Rows from block 8 of a small masked image model, named by matrix and row number. Rows with one number belong to one neuron. Each number is 500 + 50 x the weight over its row's rms, rounded and kept within 0 to 999. All counts start at 0. Numbers have three digits each.
After each neuron's rows are labels from the 100 images, of 14848, where the neuron reaches its highest value: "responds to" is what is common among them. Only what is clearly more common there than usual is listed. The data: larger renderings of crowded toy scenes. In brackets: how many of the 100.
# fc1: MLP up (model.blocks.8.mlp.fc1.weight, 768x384), inputs 0-76
# fc2: MLP down (model.blocks.8.mlp.fc2.weight, 384x768, transposed), outputs 0-76

fc1.224:585545458466465470478444499473528505505462551464518549465449507408506536547535490562625463494471537506492559532489488351497382580491446538525520563484476458422470459507597542534597501532426425573481499476552538497492550510511528550
fc2.224:418514507486476526441381502542557530498400602462456440568506505545426538597579458400496453504435494506530525491531489468475580490461459444496480516534475527528480454529540493507480477468484509519473511472544485468403509523544467432
responds to: count: six (49)

fc1.686:527433535433583474576508459537496493547525511560504583538536505487584535521536505518571521578580457516430457540539505443441665578416438568538427505508557502537497489494505551540484485511534471497509425590469439517498575556450493434
fc2.686:486476448548570551614492534491588562493578479521485568519470504602468544401520412513495410541304539498603474458388497521531488476519482438482495532549479452430459509521517412474556518499509489495443537576558531501502492527515560474
responds to: count: six (42)

fc1.408:568507453516482543375357580468421464488542558440427526519481540412498522519521459469461559572453470480487532411445452425447440524500514491569498480455445580557535551507537528492506447503475518519484478614489507479459501477519492559
fc2.408:436492538520520497563518525478630534541548511420445558499514508458462479503487545503448549526507499439421420530534470557505444576568506441518525481515599484487532567547499510471487517522553558572473378478519496461459520514424463421
responds to: count: six (41)

fc1.239:433515479492438531494512324496468495510510490570543474556533509449454559434504503519459476531430557519545479486429550483502461412453425554481560503503452468508498520477468584468509486429438467497516551579582584461504500404554449463
fc2.239:521447448559491450576486521471491517466462485540470482461572446531576518455509476468386457422545524477468493520622455478474560469472505445489484600435568479558547521503505507592430407416443494549514502487490606600499461570583564506
responds to: red object (61); its colour: red (35); umbrella (30)

fc1.36:533436504471504472478499460490463427498469525500573503478501491428553443436512512567497478604497509430514492587503533357513526477538480571577519582472445520484542531464491394403467506479472559497548416554529483495490530387573480441
fc2.36:545509545513434485471495531449520572569545481567487518441522494652513466527535515447578469540506518579509518498493523508460460403487508476497473508485487582596549578476532609574517414491508449456579611564530525514462564486436475511
responds to: red object (78); its colour: red (56)

fc1.364:577529442490436424579484586519427444482499509552436493443554484506441521531541501563511483566479588486557499442449504435496460506545507459495531583525645457466403486460473494421504416468502450441511520519530493475492545448509537481
fc2.364:436518426492563530437464474503490444481425454472503475467551517416435468536520532486641418513462474554439546518532515532471514392475513486476401472516432624521469520594477520477396436511521568580539439492472469505504483505499468486
responds to: count: six (41)

fc1.483:498424506545483381449523533450500484482462468506429517553519523405493511444419485572427481468544359488532494493498454515404530536461526469485544429464517462345455508471487511421453545588420551487524456445625489472503441497526493404
fc2.483:437547479488506446491557458533484560496511552506578513467500547447469485435463421555510520526469543580514593479498487465507517517518479574584571485472459527527494466465423440435529428501605418615487496467443483482517403482473566574
responds to: its colour: red (31)

fc1.670:479696624521538467486536455493575494450480474538533502503519469421494446496488515447408453533476497449476566474420541495452582551563488510499565522489504469419529439578484502379432588519507534518533473523511521466446513368506434425
fc2.670:530499468483435370600494473550463479493520498409489487472425531421462552403439477543404503371536558489524428437552511477485460533467504499417474525447464461513506528415505458564466436508466484508439536525546580602491502512563476504
responds to: its colour: yellow (26)

fc1.581:507435525475561434539479460499443444508478515542527498591426478305546471421545532520421494529426553521444453616574477435539471529495462532476535492484483459420506501491443448433494492571488572563436496473511538523504607470532494418
fc2.581:493481487488498504479568484517534376488574495585502444375401463533422458489472441572537451482513438513501464511427574580492430473494500522564505512461468525544500518490529504526537374423528391594501575560439471513525450455461517504
responds to: its colour: red (29); its colour: orange (27)

fc1.181:497389563596641401530400651457647500610386542507474567568427513459547555497509465465572491485486443404468429484523485431442497536515548480495516459461447532515431477547437446460438610636490500516521547447512486499417557545539525503
fc2.181:441559510456490551555519430610471428442615507574540484429462508521569442443451595520411418557560588513492567551526482461537508445567456554530504427434491602473466453498480524500574351464508472457509495473487535538560395513419502533
responds to: its colour: yellow (31); its colour: orange (28)

fc1.265:539310482530496533571542418490459493510551497512489465463442470500490446503478498571530514516459456547495467545488457493434494599464468490513529540490465470500520460516477334453549492456574504501436452512536520567464506509472484469
fc2.265:500464454509585531440426406436458522559462491480430498463457546501548602546529454479613542571483497515449395469537495498496600513484451507508588489497405539490512519471531567455572498517521469555550442468517605490484472442432500475
responds to: yellow object (65); its colour: yellow (25)

fc1.725:537476446456510477448466578494511497557554500626478480524509365510495445471457528540440540473536535513571513490450469412583450485514470520485561465485404493452484533431367464456521542461468498548471490529518514555522469556508515432
fc2.725:533472528397528647509512492416448606406509473514487492519525573471539555577480510432508415514528528504436494489601535521460546544519441507518477588500541521443510514577495474502535484564464504418502526544474522521538521429474472479
responds to: its colour: yellow (28)

fc1.5:507434477516425431447426514396581481434391479517466562568442540467545475612498483398447541506518390374493465514516485386502455579427545515467571511475452389443517481559473482556532488474509557576470518448650526461514583486517510494
fc2.5:493525515499432476469581514536500498472444520505541525510496451454558527541432465546489552442523504473505525454471507429412505549473515466569491544457469511528459478513443516484466401443502512552471581465564512481494605550399552577
responds to: its colour: yellow (28)

fc1.297:468549420420377535652521483455594459511506547528540562440572441512504467515493526550453498537492525524507510543490426421476482517521499521515572489488457462474525446556521511501493506517469355521503517545458553448448383450542583468
fc2.297:535479481374615500505452526507433530540505505433528475585521555410463452450525448546510382484507563497551424518485507487489445464585506495390552414535454446457494347531514529461460487562497574539445540445445540463493460497513566467
responds to: its colour: black (26)

fc1.38:526478438552542532614531391472574540542446511515536466431512491463535430468391444509627507476567515499549559536513478473472482540581515474439390487475511470479529554500490486451485488542481524546500471515538530469656493485389490556
fc2.38:447552500488451401457456479430502423456495471477519495457525526452555495550579571489513497538513427461635567479478545568619478460428544482429502445488521546452472476541484569535487499531495448476441550520459438462485486486533584478
responds to: white object (62); its colour: white (33)

fc1.767:405437480501459493494476452495398476491466505596544481514499451475510436440545452459454524513467476478510513468623420463518600461479431631506424503480452457456494498559512434414483478504433596543512497486499506566540547456536544530
fc2.767:526465505516484493469563555466579429570544465412491418505446441489437539461502508597481456486484524542494460532486495551368473549511512487568431490488512528536494463451500517486457507547489391441458554529546425475504478440561437360
responds to: red object (62); its colour: red (36)

fc1.397:468539398505558369499463556490442401504539488518461468505546613474559349508521541598440393500474555483495556466528495414491478554457560492547505537460439490449468534438459617501534474532418442556482547496530496507495487497607430465
fc2.397:517454477491456527543529543412557567500461523538544518499585484476503620502535476447503397532581428463459489459537468493462518514565518421502495490478616494457554526577491538560502491501491470362500507562494499537439532429462537542
responds to: its colour: red (26)

fc1.707:416416474440389531507545500506431440503569519532500458500529499504469594527532520555388526528494494462513590611451461485474460449537519450491459550496483607468460445542481428457456502493505546437469502471508453467495476541493542406
fc2.707:517602523516491467579409515451425477622504535503510458410526466472436449494527466516571491471529464585467534576533571489557405445482460513483385494589548478452482604534545493536564520553522543527441492496473547468494486451524548515
responds to: its colour: yellow (28)

fc1.548:414476519539482401461518569484537475519615508454556410426519491503468487546488472504517510504363419495432447480606493532486528525463509517526439487493488525462466487500499479594476597486485572484512521442444536642500464510484363493
fc2.548:574522525413433572547483566490485464502527517453453585504543486532467528447485563477504505594590481567534494439525479529429518517430495486478462481485524378535499525485611469467590508504539692502400253498487461456486527512446574498
responds to: teal object (64)

fc1.356:477446467508588502496381506488497441509564508499583477491489507488502530466500447595440547430516512512526460620488549539512426564466524511535504494482543596454544489496526386415456560498545520589491509513498440504519428496529558457
fc2.356:523542595468573547450486366441531507483456512547458541492532497464539431526534448375490393453499456474496583448484471465493527504643535532437585565510476511570535447593507536590571518536591515575563483542450528536482580507518518512
responds to: red object (66); its colour: red (32)

fc1.282:557383598568639451542451449473484547533504536493493556490503441474526471569552487411464507471402386534464511479465423502516524455552487580404523481456424501464448601551478562453503492493495460461433496555503506490478612461479535499
fc2.282:570601489594555452538589510582478561505424551429465642513526473436462494491484504539584465474497517545478473515492468479527420511484386553452376521544470467514465474581407541537566470478548467573456401552498431468498488492515522563
responds to: count: six (42)

fc1.394:513529608483534511519519444472456420467427504468552540518485493452481485439497466419370586445433465523558538532459522442461480538511419553424498375480502537417461544504478496480471615504539508440404527564574566528548623508420482452
fc2.394:524515553543535434610497446552511499443474450485470618470461476480447439586488511514438464526512470539430471491487539498606426421526455620465421521486507440532333425474474499452588460498537508521529525476535520456510463409469504436
responds to: its colour: yellow (32)

fc1.760:503580566549476438469516427483466473521482522505485426528487480405501461531476516530416442580457495420503555539549581375482570578531470514474557484467295615486543439549437587453462534531522540570526478460555497487473496445440468468
fc2.760:455526484452491473523485410467510526537548552504535475416477514573421512471449493609479438542598511535540580495474485485562522462539378518496548483535416489632457560461500456463497435464609398542565517626389511543455448485449598486
responds to: yellow object (67); its colour: yellow (36)

fc1.517:446541396508425553562520562511412494574513478504485504491486428486494432452472462446534470510469380482466436498474471464472465503524375502444453430542519553492496528555407430491472430489559501459517376534511574527595422476564497486
fc2.517:529518473501446412503439553470499440430502512475471457508476517512506515513611516492484442496493516537528477508528494448505444463538523540483441514551484490511494487468469525472507499515484527481529526523501401502507539525441519411
responds to: white object (62); mushroom (31)

fc1.331:479389534495458559447500411477505444531515520495571410465556485450471471442487474585459451542416473492527545503434512475504556441497496545558450458496435312609610487526477474476554501422452414551497536560489596486466513386519584449
fc2.331:483472538497556363543478433512371522557454551447471488461523465447500533405560471495382400352617496513493502537609510496525568562482482515498472578521582471454495502493552549542416507506472512526489482456510497599426502555525387569
responds to: red object (67); its colour: red (29)

fc1.415:446441424573522468527397381404499520503412482453489578576529521520537461446502423488440541495493443529540506549556430460517498549477485605474472559433473387422469545500552454376578584579426472565450456477556504561518523522549571445
fc2.415:545517491471539527534594519616428431481494516521558554486485495515569499494602562582603573454591583504499542528557487372460456470460497580540526490458544542555494468454519554448525536444476473540452544445574518490501528502513441470
responds to: its colour: red (25)

fc1.61:553508401485529545587667473446523464557587496396489428440543546559425583502506487460462480545493459504497517352477437582485485548516492417484484449477549523496505473494454708559517545482487527423518530515475499460472475540522453461
fc2.61:548551489404500472548536473442471465548530509487486541418450489463467482537437502521552448500537536553486495539454553463571499541533515506503413573580481558526450491489502471503459465520456427659398564509398556511487480492552478411
responds to: teal object (62); its colour: teal (26)

fc1.676:524414599556598546406516460487474512489448520526421409493596528455547381450521442604438434593530470493484452553622389503575550425475560567554454521463538509574472521506521501398596489484443427523486544526538493450492531515547590550
fc2.676:525506478465458480528563438552536598434470482467600558498528524608563596426485456531534445562460463502486500498467477497455506466519532495489563511491522468494546628490405546495438476447476487515545463501522595597434387545577515453
responds to: red object (72); its colour: red (40)

fc1.762:440411463561455509541545503483589542505510521560551643508533459540493543541555479430510548475571471428486505498620541537512429564461501464458488564518546499502397577526393512492483560469471588454426403483462550485500558473528492433
fc2.762:493382515521536480518477451518418435543480485368498444490540475467542592540571515473514499494520594455522513539467469461520445489458542462545469434526505437575482503373506591475407487536497463526472533523527437490500509502478445558
responds to: white object (63)

fc1.682:536630610527647411534501727483562503510464536597548471542517498438502546493502517442436492471576529490448566489538515402455499623447478561475556567482578688446483488528412526445443500525553505498528502495526369505525573465480446452
fc2.682:503477490551493492643497429528535519531514453458507456505473452405497577481481385585338472542420588421501433535366544466542458490517458492483454411497463458466506545459539471502486483448498511477511537507529414511545437520521499526
responds to: yellow object (67); its colour: yellow (30)

fc1.473:563547493557523411519538479479492486540465471553468598515484497380492478416468544559459484555470522512538553494480500358492437465472444524479500498496435411351457521441396527457492509505531540551502444490514453537487540521532568415
fc2.473:516456483527526552494538568549490517508549477468498440402468504579446531449469490531551488486496428585436485514547570552481510490498560489492430500461515504600528456449558498513491422524469508448452479482475505555516497501448463466
responds to: its colour: red (27)

fc1.746:593547412462589505518453591492564525511407466468527452470527503419553449446423439437548527538492501562473521524445510477543418572536479557443520511473491561472587516523454566517524501495484500467486522442536597436630536445517520518
fc2.746:504470441477478510555491430604490463521642521416499555513545437562478465469541383526429459509543531537491488401462485476607434451527540495485456541518485422467357544477426565579455560517537465512498554572492473530512453486458567515
responds to: count: six (42)

fc1.463:518478541542552509495567481480424459526465503538452573535503482371481551467501458616413482586410498474368529566661403489404535491492464549546412528497451455451456461522465457391513489536494621573530477535617502534510512458470512457
fc2.463:403476504452496518511473422493571587525525486515539458388436507560478430446518511459539496512548569489552520499482589524584529424608495510494506499480462535600527568476434493512575438510595378517519554551410474508465443514476586432
responds to: its colour: red (30)